config = dict(
    model='image captioner',
    dataset='made-up waving flags',
    train_examples=48750,
    image_size=48,
    crop_scale_min=0.8,
    horizontal_flip=False,
    translate=0.12,
    cutout=0.4,
    tokenizer='word',
    vocab_size=53,
    encoder_arch='vit',
    encoder_norm='rmsnorm',
    encoder_norm_position='pre',
    encoder_activation='gelu',
    encoder_mlp_ratio=6,
    encoder_head_dim=48,
    encoder_fused_qkv=True,
    encoder_bias='all',
    encoder_qk_norm=False,
    encoder_parallel_block=False,
    encoder_inner_norm=False,
    encoder_patch_size=[8, 8],
    encoder_conv_stem=False,
    encoder_layers=6,
    encoder_width=128,
    encoder_positions='learned',
    fusion='cross_attention',
    decoder_width=192,
    decoder_layers=12,
    decoder_norm='layernorm',
    decoder_norm_position='pre',
    decoder_activation='gelu',
    decoder_mlp_ratio=4,
    decoder_head_dim=64,
    decoder_fused_qkv=True,
    decoder_bias='all',
    decoder_qk_norm=False,
    decoder_layer_scale_init=1.0,
    decoder_parallel_block=False,
    decoder_inner_norm=False,
    decoder_drop_path=0.1,
    decoder_positions='learned',
    decoder_cross_attention_every=2,
    decoder_tie_embeddings=False,
    init='kaiming_normal',
    residual_init='scaled_by_depth',
    optimizer='soap',
    beta2=0.99,
    lr=0.0019,
    beta1=0.95,
    shampoo_beta=0.99,
    eps=1e-08,
    precondition_frequency=25,
    max_precond_dim=1536,
    one_sided=False,
    adamw_lr_other_params=0.0027,
    ema_decay=0.99,
    steps=8200,
    batch_size=128,
    epochs=21.5,
    lr_schedule='wsd',
    decay_fraction=0.3,
    final_lr_fraction=0.01,
    warmup_steps=410,
    weight_decay=0.0,
    adamw_weight_decay_other_params=0.05,
)
Rows from block 2 of the image encoder of a small image captioner, named by matrix and row number. Rows with one number belong to one neuron. Each number is 500 + 25 x the weight over its row's rms, rounded and kept within 0 to 999. All counts start at 0. Numbers have three digits each.
After each neuron's rows are labels from the 100 images, of 14976, where the neuron reaches its highest value: "strongest on" is what is common among them. Only what is clearly more common there than usual is listed. The data: made-up waving flags.
# fc1: MLP up (encoder.blocks.2.mlp.fc1.weight, 768x128), inputs 0-127
# fc2: MLP down (encoder.blocks.2.mlp.fc2.weight, 128x768, transposed), outputs 0-127

fc1.568:439525488499524573515455533456501540485525511493496462504532472463550473498528501511504491531505476473467492500513490513505499486499467499495502511528431483499452516505470518527480514533491457506506478549493514487528535506507451510501454521473451506530492519488520510509469479520497520534502512484509505524529512473514479493489482515515506526506522473539485500517516481491476546472544
fc2.568:510510493512504510492477537524470495469517496475529479528442485482481536516464455515507536488470504494490471510489470506501484516468489528439520543474540497519495493466528524459488534471494518523508493431491502437527523474487499480484468484501517492474480523536463475506485503528427502531518488486524532526491520482502493482510517509526460488451505496540483509491519537510512521488513
strongest on: black; yellow

fc1.66:478521517492509531520450520494568525487506471501502497472476491521488490469546497467530481504480482511487499505474549514459514545482529520440502528528495507512440525486512466519503534503523495491523525459487484519513459499492479536525525477476492475499505502479498526464487501486536484485531448484528553490509512513485516486519481498496519482488493579491511524475531497505514512450526
fc2.66:500545509516480501512537440513471527526526564506492443495510500502509522534448540506518500526504471485525526457521468520516518494481488496477518507504463487501531487507502510512538469510468493482536499520519537482503541474549479478468511490517512468470559504506472475523504520496515490514478533536472486479504530478530478477485496471541471490485524502466517532477538523491494508449499
strongest on: green; ring

fc1.76:481565505489486489497528501498514516490503550556484506488515464502484498512471516513510484476504551486513515498485471564487473478504504497486490531470477530462531501507425491498530486468510533480524537460519523505576530561535504482499492483493495516491456492469488483468507511488488484499464529508465504486496510463488490504506506504494520463485501540484534513514473481490492504476445
fc2.76:495474494454505487501516485499502523465535487500467503533487520520495510520458484534491484462475485506471506479522475501464519459451505487495504533506535487524468519468545486536497544544506502474521483487503533505494484514495514566518525506432485522454458514525484459492491507516475553493528511458530514545549484488495474493541514509497491529543495489483496527526478498519514480503518
strongest on: ring

fc1.626:485452492481497486480506495533501550555479501486494499512484492468515507499487498575499521522500523508508478488511482475486569531466521495494493496481509546555503517471513536516506504475501481503465505514512459510521529511488542514499531491518488461482486526464475489514537538460485497518496517500468494505507485522502535471567523488483553496498469532549461475466525510487528532503498
fc2.626:526504478493528497496487473515512463494466537470497470452495496512484492514522477503517497466485508495472516499488523484487514494487486487500499509523498477469552492518523502460511545538431527457510462510486541519456493479465510465503457479491503490516532456488516482517537500524452519465500492511556486537459480492513511468449487473488501445520480459494498498524491507489487446507469
strongest on: pink

fc1.449:503478547488498505449529512480535472500495505505487491447530515501510517480516544540538470520492489481470513500479492419470514449486511483485500470488487511489515469531504510545493470510492537487497466521492468466505469494516505473506479504499542488477536497485462467509469499506483497522467499491456526505514514470469519476446502490471508460464467496459467531487492479487508472460464
fc2.449:485518507498496504474473497536497458470481488480518507522488476462502487486475484493488565518471509521481505496494526493531441540492494502472479503501495485457482519497459499486496521484508490466495516478513521495527482473512488522552467497480494507519538468530509554485467494476508462511505511484491489487490503535461465528579501499483489522530498449535544535499481523497574529520526
strongest on: yellow; orange

fc1.429:500536489509449485505540498535531519527481481518454553476480451492486522429516483509473496483472511472511495479512500515483504488505489558461492529507510467504456522516481497440488455493503488515494475516477491568533472519522524471526476463517492495525494500481485524495541516504544485461431524496462482497522523509514492490500504464489474495476496470517495499495488507505511482499524
fc2.429:520474540482522482545478488492504508510499512456516488464480527500541537502488468487544509524543473543443485479519503514518490499521523482535506477503501503490511512517531493482510510466487483504540512510539532503457530499467527505506533522460491505510478535528516454518519527475455520497520489475542469522515516440506487507474477499480492494464506422484475503499499460484527542483488
strongest on: teal; flower

fc1.386:480490503493496474461477531508508517487472437473526500537463493469517448529509457549469474531545501471509495485505520517483520492466486520489538503536515512498506445462478520457493545489487525521450539544501483499510494474507482536476460462487492523479506469485506498498499492517537493504552491509541518478533488519490520489504528528472486473506496502473522485519492496511493556487461
fc2.386:496519510514479465470484517521479484518519516542546497510471523490526481503543529493532532539505479520476507524527492493487478483450497484482493447517509509525492542538479562518441483489505473486483509470511517518526459500521480527523542483531479511487477515525501481536517453491471548471480486544509511502486505542543533507502496509524526464497516522495526466550498489531488480517518
strongest on: teal; orange

fc1.649:508479486509495530518454471456491521459490505513492469482502522499528523476504530415480518534489515517555476485496500469488474499494482488491494495492513533543522487522466511487494492513502495517537468489504524488499505464500497510526475473468518514476491510516531533494550468517501452447505515502498505445543509524508542435479492486491487466504516496483507554509512502529552509541487
fc2.649:520523508513513494529490517499531486526519466555526511573483471476494514487523492529498491497522521446484529525486504525504522459489516506493482495546504469499455524527514469480483457501481524469513501518503474474483510477481514491502490466525514514528479539477506485509440492496485511478490498450515517530502501493561501514467525498481478480510471559537458480514478550549483501490535
strongest on: blue

fc1.596:529481511470551496478500494496498461557470508478526463451501489492515527490544499511498473519475522464487503488466542499481488476507501497470519490514470510512515474480508506495498495462484512495521500485494542511483506472488515583467471515501518445477523551462429491518511489438480467481520521521515492469494521490531496524506496513497511471524464486540479520503538499518484514468515
fc2.596:529525511546457470499553507473512516467489475490497513525539531485483524563478493492522526527549479510511523512511504499501492478509524471542481531506479494491469480517487483472478496481456517500503518499452490529512494524520510495498510489507496528460472436494521501492522521482516496483482534472511453505543487517477443495437512510528485482476555519488536529497501538515500492471460
strongest on: black

fc1.619:466522452503543540577493516514503484460528517495542524478441484495520532459527474475452509486479534488514501469497527489468490467511522472501507461522451562484481534515475504504488500481530513519510476516541531475504471479446509505492478489515524506510479497477520498528486480525496487463515489526527468498519511488487512512504498511485535519479502528482512481458467490509519453489510
fc2.619:496466465556521518462586483527501509520488493487420467487501530511519466513488532488447492496501475497489479490492524488491475505475506448517506486514522469520522504479475486494496497483506508502488528477502500545525510484538486493489516470474516503521532501456469504493465512493487498480523510498508517480470481514466547492515513485554497535505549485528471478519537551453499502476487
strongest on: purple

fc1.369:512510493509485479513468464473501470506492493483511490535530478540551489508532487513548467494540478516534449533496474514502518548490533468497463486550493480492502499481501496491489482485495500517503462538499533538527533516543473482498517525536496527519510526504456493503523539537485512483477479473475481480491524465513517502509512497522472416525522488510481503479480496514492440489547
fc2.369:501465483450498512468538506504496501486465506510509503512436521502499506473534530477477498504469502478504537502484513468488455497509472501494502485441492493492504477454481527480535541515503492496553507486498475479541437522466520499547525473482494511497479488525522460469520501494525491512529539532489485451532526534495460498506517552497516553503491529488470511521523507509515535494460
strongest on: grey; yellow; teal

fc1.101:504489547480495522489491530459461483462508504513552503505493536475459516483438508519476514502503535490530463498493529479528458478532520489483508492482497517532518500513469499456463540468499509503484447540464516507516485484511496465514512469430481470532511530495505516452483497486515471505519462506513530486512511531487490528536531523514502503532540488448493518507510479529517487514471
fc2.101:471511466462513492500490500486500497503487491511504553505547465508496494508544531505493484454491526492525506490465486575461455536465524483544500455535563526517493503456520466494512502489492495522502490493484508503505490551494508494502453520509540504498507466540463494540502466488496536534540518491496508532472478500517472508475532476481498505513477477470466486495493459473469469482506
strongest on: white

fc1.257:488513501505510522490493504499475472525538479502516518463484526466476488519485505481496517489499469517487503521500493530479492520519520546534516481486482475507503515557457519503499533485472525492476529501483511492454541549483481514480486487479496526470490519513453551481440466483487567523504453514518502478514515457499496499447513519497460502538513467531486507483497484462499478428532
fc2.257:496489501520490495475499567509504525467512550478502450492491513516525521510506491492515496485531489491444517491491551505511484506520483529491513519515545451516496477474504517481499500492522533504516491533495493533485456498464515475516515495510525516534500459508536447522509467556475468529488527508506535589471509474509499459491490472471462474494498520511461487466534513528518487496495
strongest on: green

fc1.324:484489509533496519522494511465454542459504520517494484529523525506496489442464505515493523520464450485479474535516490508468509524504510491513495512466516444509537517475480480535513500511498472456478468501547568488465499542495477496551476531476517485460485511514527528506529473527497483493536509518502515545488518508500510473546498507486513503505528521462495508515521483495452471467537
fc2.324:493491518515555517552504489475479492532495502479532502515503526497531515493492504513532536446509526517480531515441466498497484508448490516466521504464505510543493516543504517475526523508487501476556498496524473520461482451515464513492485517515471480512487511536447490522551502480483504489501481488540534513528497493558504508483554503475510495525490526461536471471478502519528502523496
strongest on: orange; saltire

fc1.370:510515474522491521485519502478494554490498476523524488515537465478501530574502499499481502516506541502490466504504494522508499498476517475516468478531470477500515493544485490486474535499491482524496457513466466492504516514505457531489518495534543500506509523510499463497496440462467533486499491474516489489497540529517498486509442505442472470500497465500504484510539495552438524452479
fc2.370:505485477503517500492478488473515520471507517485538506496499490437496531496476489485500457510510521462487483502494444505566484477460448503449525516533476506493529456536459516488481500508542516511476533480529543517494478513496541482472469509482492518486505490469506493454529524509526456503507476475478479520505543461479490487501535522481490511469510520486475512490536461506521507562488
strongest on: blue

fc1.103:516527475497512495478482491483522525472468476513500472508509487521491532516488495498485570564493470517483508515486542509535511515512492483468528499525510520527519476453442521498489488493553472476505496513474469510513523508461506510488514515465549497525518458506520472541452501492524517502554518471484492487499488526502490521488451533545516451499524523491526499501449454512492516498462
fc2.103:483486516530477526503482538476503515548490530516480514530496532464493481455522515485497511492487514498485504488446521496459469514509524517510514550498498514526498481520506466511460469496472540504512485463519537517479469485485477526465489491494492477513485487467467540479519470547493474488426443518500511510520479533513487497497468442513470484490481480494470472471503474449526491474539
strongest on: black

fc1.347:501464518491491519503499477543527493486477456487488456471538527499526500455470523469488514532525479480480517545530513475501468473522541484529549488519486528488529545511516502469523526476535571515528487554499516517473508526504490497512522504486475477468476440481473519497516474476476489496508494521510467499487471520508493492513503521500522492496451474488505523459471470489487469523454
fc2.347:513536513494498484490498490528544498482489530489446507493453475473495474485487453537453505527505503506532472500512519519491448530433483501517483477502492527485490532475513492550506522492491488526486498520462491433521457459551511471472536519517507517511491500505497520483480482480474472512458519478501538515499490524509493482491515492531482479469528485498575493482498544536491520503503
strongest on: red

fc1.248:465492479542500494525514482494552511506494539539521507523496524480493526487564523527446519474499505465500487502542455512484506494558500469481501476568539477522495489444478492491497538516512512520497517490478522501497557476536461530472444499495456507489506524457523491492470527510480520502478482495486519482533496476500486538505513472524470490503529465476497520493521493500520506479499
fc2.248:487538494500491494498507498533481445506479501473508474520504468487523525537490489508539489511489509497494495508493522512509505500518454494508529461508469469483503573501524533462490506466483475487484514505497506492476537514508445495536522503465508544521524501504468501453547485482536489518513499500463529549474560542536536438533472549509518524525476490522502497486523507504532496489528
strongest on: yellow

fc1.477:507502522454495503502526498500533526496501465515536499510482474502492499468484463505546499477520484532494500504495452531498459493497481500480490508482485531458504538486500541487503487466529511575522500490518493542510462470494497528536485474453500510528501455526503503505443523520476497529504532506477459498521500435482497493532543562512516487498517534478547504461477506499474533504506
fc2.477:488475523499509521484489469513519508470501479457521513531485510511557504547450523526497470449507475482455516471512507540508494471509510491467492498522485484489489451499551481454494511506482539480449564543503503460458456524510506505517467500469510503502477528467481515527499505510466513490487517499473495523516503518473457500509495510506561532521536489509467477507502473502533527518495
strongest on: ring

fc1.145:474480476457511479485525464498482505461505485522490456519452505495484512493509505495505526528450449545562519500478522495448530509512470487489492542510492534480511506492458491523475508474531556516479445507527484488503510500492471493472485490561510527537458540530523515523492516520511517503509491474499479521474473499516545473536497474484486516496518478518471491487508497533454538505489
fc2.145:515510510510492502483486479482521481481530539509483507502552478502531472465521494548481541493568536459443505508451498509503493493453520524492519487513491488550487470498534482512486548489503499504486486492517557526480471488485519467509496510446482539490496478484506491433509508512520495473500499503483532468535478506551496480508493500494520508453442487490515523472461522481505506478503
strongest on: orange

fc1.658:538495517481494446482548523511485493511488489534481527492496532510505516528486469544508470490532471555495482512470501520525487510490488478512500508514472527529435502506464462499480536499508471477464486472529526519512500500494469570526510482512511493513526489545500505540501480485524488531553493466480507479502448511513468502518507537520558503534517504503495523508540546480487464499480
fc2.658:485509533513506487506501491466500508499544500473491520487487488500516483467497478545534481518518503504486501531501493503489490503464487532506474484474461528516571472493510467524462506494472490513451493498499510504507526479510515474532482554496542488492514510473462472489484496541448515484486527492473524504465488454547462524450484515461441504517469481488506457494457519521512510569490
strongest on: white; diagonal band

fc1.239:467486473526498456503547483490515528465479509559462514495463493461465497544460496464484518533501513517512509509529551499478532517516491457478534507485475531534504473499530522499495526491473548474494526518535523495464493525499548523521523517507465485517449480487497532499479468509490509532487497479453492509512488458552464526488551513510491518518488515518487510493481492505509517480462
fc2.239:462554546503486497487496476447472467545538502502471500498514492533538492487488519515448476492449485468504489506503477519497474484484476469517489525539506508483433559464508458493495517492514493508530498468489515500505503533475550504478483499509504516528535526515509494463533497486550514479471502491528478510533476517461515433524478502525458519509499494510521491501505499484488498543517
strongest on: green

fc1.10:471479509465544494510460545459460498505510464478495494445530509514456512542500508557511500543501489476537501458487551503528500498483518492459505524460477488514485490450508518500484497497467523484535504511461515543508472503472478488525496524512504519517475502518472521473544526516515564521505507503459493498543524513450453496500493524492530511503488505503508471476529507479473486505524
fc2.10:541510459487472501500522525500476517513470517484479542495525525486496513531501475519449531484442472517461490451526483510509477457518513478510551464514497516499509485493505482488493519514502482436508511522525533500526527455525528505486491459487502505500540517498519500474512495485490514470541491514472476489538469512512506504517511504469457540560485515555476505503478488486532456518451
strongest on: emblem: no emblem; black

fc1.203:510433504506491491497543505481497493541505510504508505512524484498444507483495484501473493478483524512453507470536513495506509565536483508524477505505506509498516504475476498500502504480527503525494500470483517500488518484497576472490474483478484459506540475549532522521479486549509547505536464501473528509478466479513433498490527508507453483482504496538529497496511530567511465486520
fc2.203:473500474463511558489524497498466549543498479511516517509454536499522515504483535540491502473465493506523515473474491523504469497488521442479459495509497509499495557473474472528501501469468493496519431458488502490523509481483515512469493480499506541521488484476487515437491500469531479462467525530513508518527472496537523510478528489506478539480527512488505471503489523475497501466451
strongest on: red

fc1.397:511539511494493477528538492477521505498489509478510541462494545547523494492463502481531447503516467503511492481504499431471536493500478502497467479503498440517519542496499527523523483504540471538497519491496526502508520498503513525497534511473506514474470463480509530525583489510489506517500499514477496514484465521522506546492523539520496503497520499519522565519539473455462511508484
fc2.397:507494513459519552490552492514512493503513470555485522514514493501444471501525556543514507509525508464535462505508498516555508492456527557435495542505546526488494470525480511458502536552515489494463516525499531511507467488517464484502504501493496485476481518506489482489459469459504495491470506492498501487500538501505505515493509490465508507526491512488489479505483537496493434514490
strongest on: green

fc1.684:487478461521523535517503496499504503478489513532511527522436563525487485478505483513538523463497515469487486520474456495541488486499585474472498521522485489493534460518453497491525483510479519489476519492540487498522485497501487528535484503453502501497491517522501495542496519503471502506508550512493508494475497437461492430458521494484497524520512482494530459501523514492497508509465
fc2.684:507522494508504496511428470463545489466496490484506533519513523539464504508504462495493461537529502488493510505481461497481492496501463490499496506487502542521539527462489471502467502504490547483464466490497532566527482483452530465499475475524528509501487484508465501501488453513540486464503544506499465471521453516494515496525491473528518463470532478480480521504528488515525472475468
strongest on: blue; teal

fc1.357:520455517490492545509447492551488493506505465500499503465505511512504505528491504484492520575511485487462485465526505457520469466477547474469526475526521526523510465466518487469524520534546520526546496509494522460483516516513485486477466506481520451513472467530479519503545500516496512495499487527495521488517535496468485480546512465504534508505454518523536500506500547495506483476492
fc2.357:511537539516468500503531497489508532488488526505478492453467509492486511497467414478458546530503502490524498482484482490509530497494496516524470503468491508457525498490533531503521467508495489508471501506522464513509503464521537518513519521580510550489494492526488482493473521505504525476505496477486513506457498518525528469504507486554509533449523460472503469484530456478492460504525
strongest on: white

fc1.321:441484501512527516503491522481492515464472514480481510499495462527505453504517480520483484466511454492493484575543505482490507543517506554497488508481516517510513529491483461482520492484492487494529543502512494464506527476490493537512504471482510476481515477485483489521453527527501465523540512496510512496528509484533491457540519495511511510516464477490576529438502528478477524473461
fc2.321:487524508512471504503507493483470484503513484519507491468501459507497456491500529470497472512480540521506528492527518485469499502476473473487491503494474523505499509465481515490533513523512559478479449531498498481529532521513462575511494506539506506485493461492531451490543456487534495456513486528533532519520493477493471494491512447493486468530492547512523435565510487510506486519506
strongest on: ring; pink

fc1.525:526509505481521529483497454501544483483537531539492492486484466483489456505467529514482480498484489549499478519518486503540542494493505503523453504476499491430528479508484516494532519479539533513558521500557530486534537484488541533539537488537466459501469502523511520477558546486471509491507501475508510509482498472500504501509494512508484514483544519526489504465493473501482514510499
fc2.525:471522500534496470532503523509464475489483533459565484499513501542539491493487519490513515464535538488501522495489473500471471514505488510512515466492467466488499495522519503503479534502508494487448549484488501473525487557463448486478487498443524506517521510535471484519455500491474489505495492497479547563486495484485512494530471532533456522518498510474465449498478469516510512486498
strongest on: ring

fc1.593:527536475503512529518514518497475554463513528476498471505501498490470479518496496495508450547494509517537462483513518538489518467519482522480499489481510496486492510522514524461529530518461509480499476535523490530524536484506502496456486471472497523476493528548523533462529468448502542495461482517489481494512516468478444519519545507548511482520485502459483518501501525475485513487566
fc2.593:531502479485507514502492519466535460518531484483478546444491495489503471544490472521479541454481470479516468465447466472534507532469514480486522514483494504528507449498468481489499483515515515458528465467478510532473506501467520497496498507490496516500486481503497512481501519489496519483475500506522500458483541511541572499519494477461506524475465521489544496479516496492528514476433
strongest on: blue; many stripes

fc1.112:488476524506492484505477471492461483535484496478519451531523500490486525520533520518525537525452528484506490489506510504500461540465508522537509479535510498486528518509425498549473510487504524496430526533487530518480525498497500493481485483492471473493492481479449498542535500509510501465517477465517552539548484523520525502490529517488494502514516449524535488530457487487505507514517
fc2.112:511556491541490496486471507492512501474495494475459485505464504489491522505516488487445480484487498540530513480497491484479513470497489500488491537523464502540457503505486475503526478533491484511528555481555504549482453470488475461534512490506524534508512524529533501474479508483530508542528515509498525458483506498519520501472431478515511481493513530497491489411517494526516468489489
strongest on: blue

fc1.96:524464491509508483489496505544519532518518478513484475541529491480483504496502485494503498490505525530522557459480505545463473498512528469541516502507472490501507455455478562463529474481503488473511486505516546552502474464493487492446468515510484524504516495484514531526495476449459490523503484484516516491514522481509450526477514526474560486501516518491529473529508528517548520491479
fc2.96:417511537506438508509530483496484463458504542486523524518498532503563502533501515493513482509505453522470487506511497489497474494500502512486514492447514519472480484506507474487469502527479499484445468509495507482449508501491431500491513483472509513485511517486478483514501497542499458503542523490511468468524530523513448490525481501472488521489498491502540492505447533510468509469519
strongest on: purple

fc1.280:523499508507500507490509502503520541511501487474541514505525512430478510537480517509499476530505528445496513494513477491487473484506467499514511496517535478491502467538461504485517514489504508513493512518500497497467516493473518495453492469469504483508481504497522501498484553480478540502497514492508560482490566462587478447489529512527488480482491514455461438477512504463518497464523
fc2.280:506543498547496490498499484461487507531498557528488498504478509534479501515490467508498473497500505465499500488505520518546466470528517530491484524494544519471528499477500558505512508510524520543502483561500520490440509508483460471511500488495487483437463464471512474429491497517491515526529506503519469515527442526511518497473519485508520533508462542515497476463526507484514489504505
strongest on: grey

fc1.382:482443502512449489485490511503541450524542505519498508473528530490529489512490454464523519486485474509525494500511504512500463459508488514500487479508527437500481497511462522498471532523493457495561527468484507462525479481509507475506504528503499498516487527530503485499483477508457458514484501473514497553476441493529476477517532539507527473511477479479499477496493479526474480502568
fc2.382:505521514533531514474483501548490461475462504515523499491518501515497503495482537491513498512498478469486477500481442445505474491450521465475502525504497538503480492472528425499445512525526503511435532487540486481462506538493519522500498470488539448493475505472501511502491522496469531507558530479495509476466498480469501489491473524496498514470502477516500486545527518515499517533533
strongest on: grey; diagonal band; saltire

fc1.168:557532529537527468461526487532491499514509447511460554505465490504516543493540486486509479487491490480501523500472502455466504511468487482543504508522498512496538517451518504490479462527478533507500524474501495466514524454503449500470495482509481467504474475520498509469500510516462478520469499506527566508479512475488518487444493498532506495481481521482497486498512510513472483566514
fc2.168:521499482497474483525493534488492517518497490487474462506528479460464497510495498539495533512504467523529484514487507525489466486503468515519490482467477466510475517540533505472491501527492475461560458494499479518514509523466534502489465535556549504488541557482537468536554513468518521491505513506524532502560512516501492472486506458514484498507461520500472461470486479493495530518529
strongest on: blue; yellow

fc1.462:491471505540490510500467524492493538503521484541540508531495531538494529502501521512483495513541519545507509489514477497472516534491509461452465472495484472521527484510431525467434490441500512536521502523429540479465488523494494518464515481505519512527532506458528527494511484478492507449511511520503487510498467494521476456504498505495487451500498464519518497492494501489465500498514
fc2.462:507518480491507498515498438506527461466502498500494500506454465475528538487495550479508522515485479476474481489466507528514508473494528497512479476545531498553458503537486504498498478471507539445497463496493505497509516498529456498497508476524466550466455498501509489450489509511478513544528494501497472503543449512484466510527496455500515498512510480505475483516533479540474438524497
strongest on: blue

fc1.229:478505493554525498529468505499505533477542530513469461482473451497496492515490507494427454526511560520524495485517472508530504498494474493477512465549487466538501505491497528533537505509460519497508493507528535460514492478479518517478473541557514490537511509453472517520561528502489503494543522509510493515489519497506495504541479490525503481522494465499486500520513489528487461531502
fc2.229:513474557522500492523504496463501497517545524491485510565501505511527491505539517523500480531481507465513495483429519498501482501470463546535505514468564541455520499477433527482544459504492497497495509474507495511501492507480520457494498450512489513502523513509509506508473520506456498512502505452481483516483491495489521449485489510497474516482501468483539496511482537485496509551537
strongest on: red; blue

fc1.685:483487479507503505465501517488510514536515487518527439523498509504491525483524528524523518471477489526524527540511450571530550492555463471461494459491477518476523485466495483473513522506544459524538498488530453493509512518503514546533510485453529466494505486505521482501516498506470559511503534480521542504515499506498505499470512500490527475489504548520475525505494499520518513487532
fc2.685:543526487487482524516454516531505507466505541501516510486518459531506503495488524502490527500533469485446457479424483465508516500494470561464470575506517493524500456540469503486518513499517483484527481529513502495517513501516466464517521518471479479503537507477506495501483498468479518521508509492508486513530506487530531449516517535537520524489491501487475491551499492486526454488483
strongest on: pink; orange

fc1.461:481490493511488494496450509493543522496472488510491488491495488543526496482534548513542480478494456482532459457466497522525507525509531543480488482532475451540470570526500524447489471494531485500521493512494513504487518481482470504453502530459498479558514472514490508472497506478491504491506536481479510457541505473500474484531511505491536500507506505506497447511523525476533495527464
fc2.461:484475472505509470524479487509494508476497525495518520494509486486500508497505504481541496482470494525472501493524456543510496483505528459513493482511491564454467497503509530503487511521504546502513518492500476516514492496509475469486533470489522534517541504493473495464486444524520504538484478515517459493453487457460520478437504492536510502529584523517495470516538533501454461524519
strongest on: red

fc1.271:489524506491516526533486498477502474489507469539509527482529460490505542474503521490487487464449504520526484484466484463506512455438512491495481528545507497490516545506516456514477540505494527530504474489527513481487548490457509508485521475484504474514518545510513521517456483535478528484522543480489494465514507516570494506516512481437525474514526515499483495511520505473544491507544
fc2.271:550503492520534500507493471519513465502486546453505502580490523503510473519524523505506469535498494480491484498472505516479479537497471472503511508496506497462486471520488506495470488491489524478545484531472477588470484485510478489518522475514502532489475446489485438513523482516498501544516466515515487533466500511503513515527508512536502507493481469498471515498505512574544508520504
strongest on: orange

fc1.31:502500506455490545530520565515543499478502503488504491502484529503501521509513517517500455524488452503486521531524481477513489500502490485505481559554513516483481569517474507523506509486505495530517522510534511513510472475486499462444505504520528497481539473470512497504462509484495508554502477511504535509499511505506452500506497472456504478510472471486482442499485561441483480508466
fc2.31:505519495575491486469494447514501502499531494529526498516481549510524474531481542475500539460486503480516475512510510492486473508509523493512498467489470494496492457569459523501471507489452513492463478489449497508469526508522519506489536498503523544484478516487504499489510472523500502473504503476494469460536493478476488489446482529545530500557506503528487534521512533494523540520523
strongest on: purple

fc1.562:535512515525480468472527455527487515518528531518527506492501524541465486534517486514459484532498504458518482533523471436533515477533484507515474466467521507520514481497501544539546491512543508504512502512541542482493484523507495477482508529486526485523519492532502453514516492453482527513450533481525520525476510483481540545532488545472485502519534495511492487503487487472500491534515
fc2.562:477505531503480512530481565474535500492505501485524473492505534527505509475481517464506483505490516535461533514507540492489526514504529500469514521501479485515456487499501488439490445501464460497489508446437484514497523472499510550504481515524510519468506505504492470506517475521524494524501485504498455505536497520544482474481531540528493467450505513528498522543503487522470477559479
strongest on: black

fc1.290:518547526490483532500537533511457490524499475534503475488488447489491446499460533532496452489525503504511504480480511497483477512489533496498495482504508459549475541503506523468477504545524467503460487524491545443471524514483509501480492514471478526491500512534528523551510522525483506478502513475515517524549519491480491491523490475510537470510476485489502474495507503480547482562456
fc2.290:512474502512499495505487525519509474528456471521449482498548464548519484517510501486494485512530491508521487473503525513474474516510500467488516450469530530484499491495523503542494482508498521484463477501455491490522507479487532532446474458489516503463483427491494518508487457517512526555484458486494490465480498477502476426485510505520482533494488514514508553530502505462511506506455
strongest on: red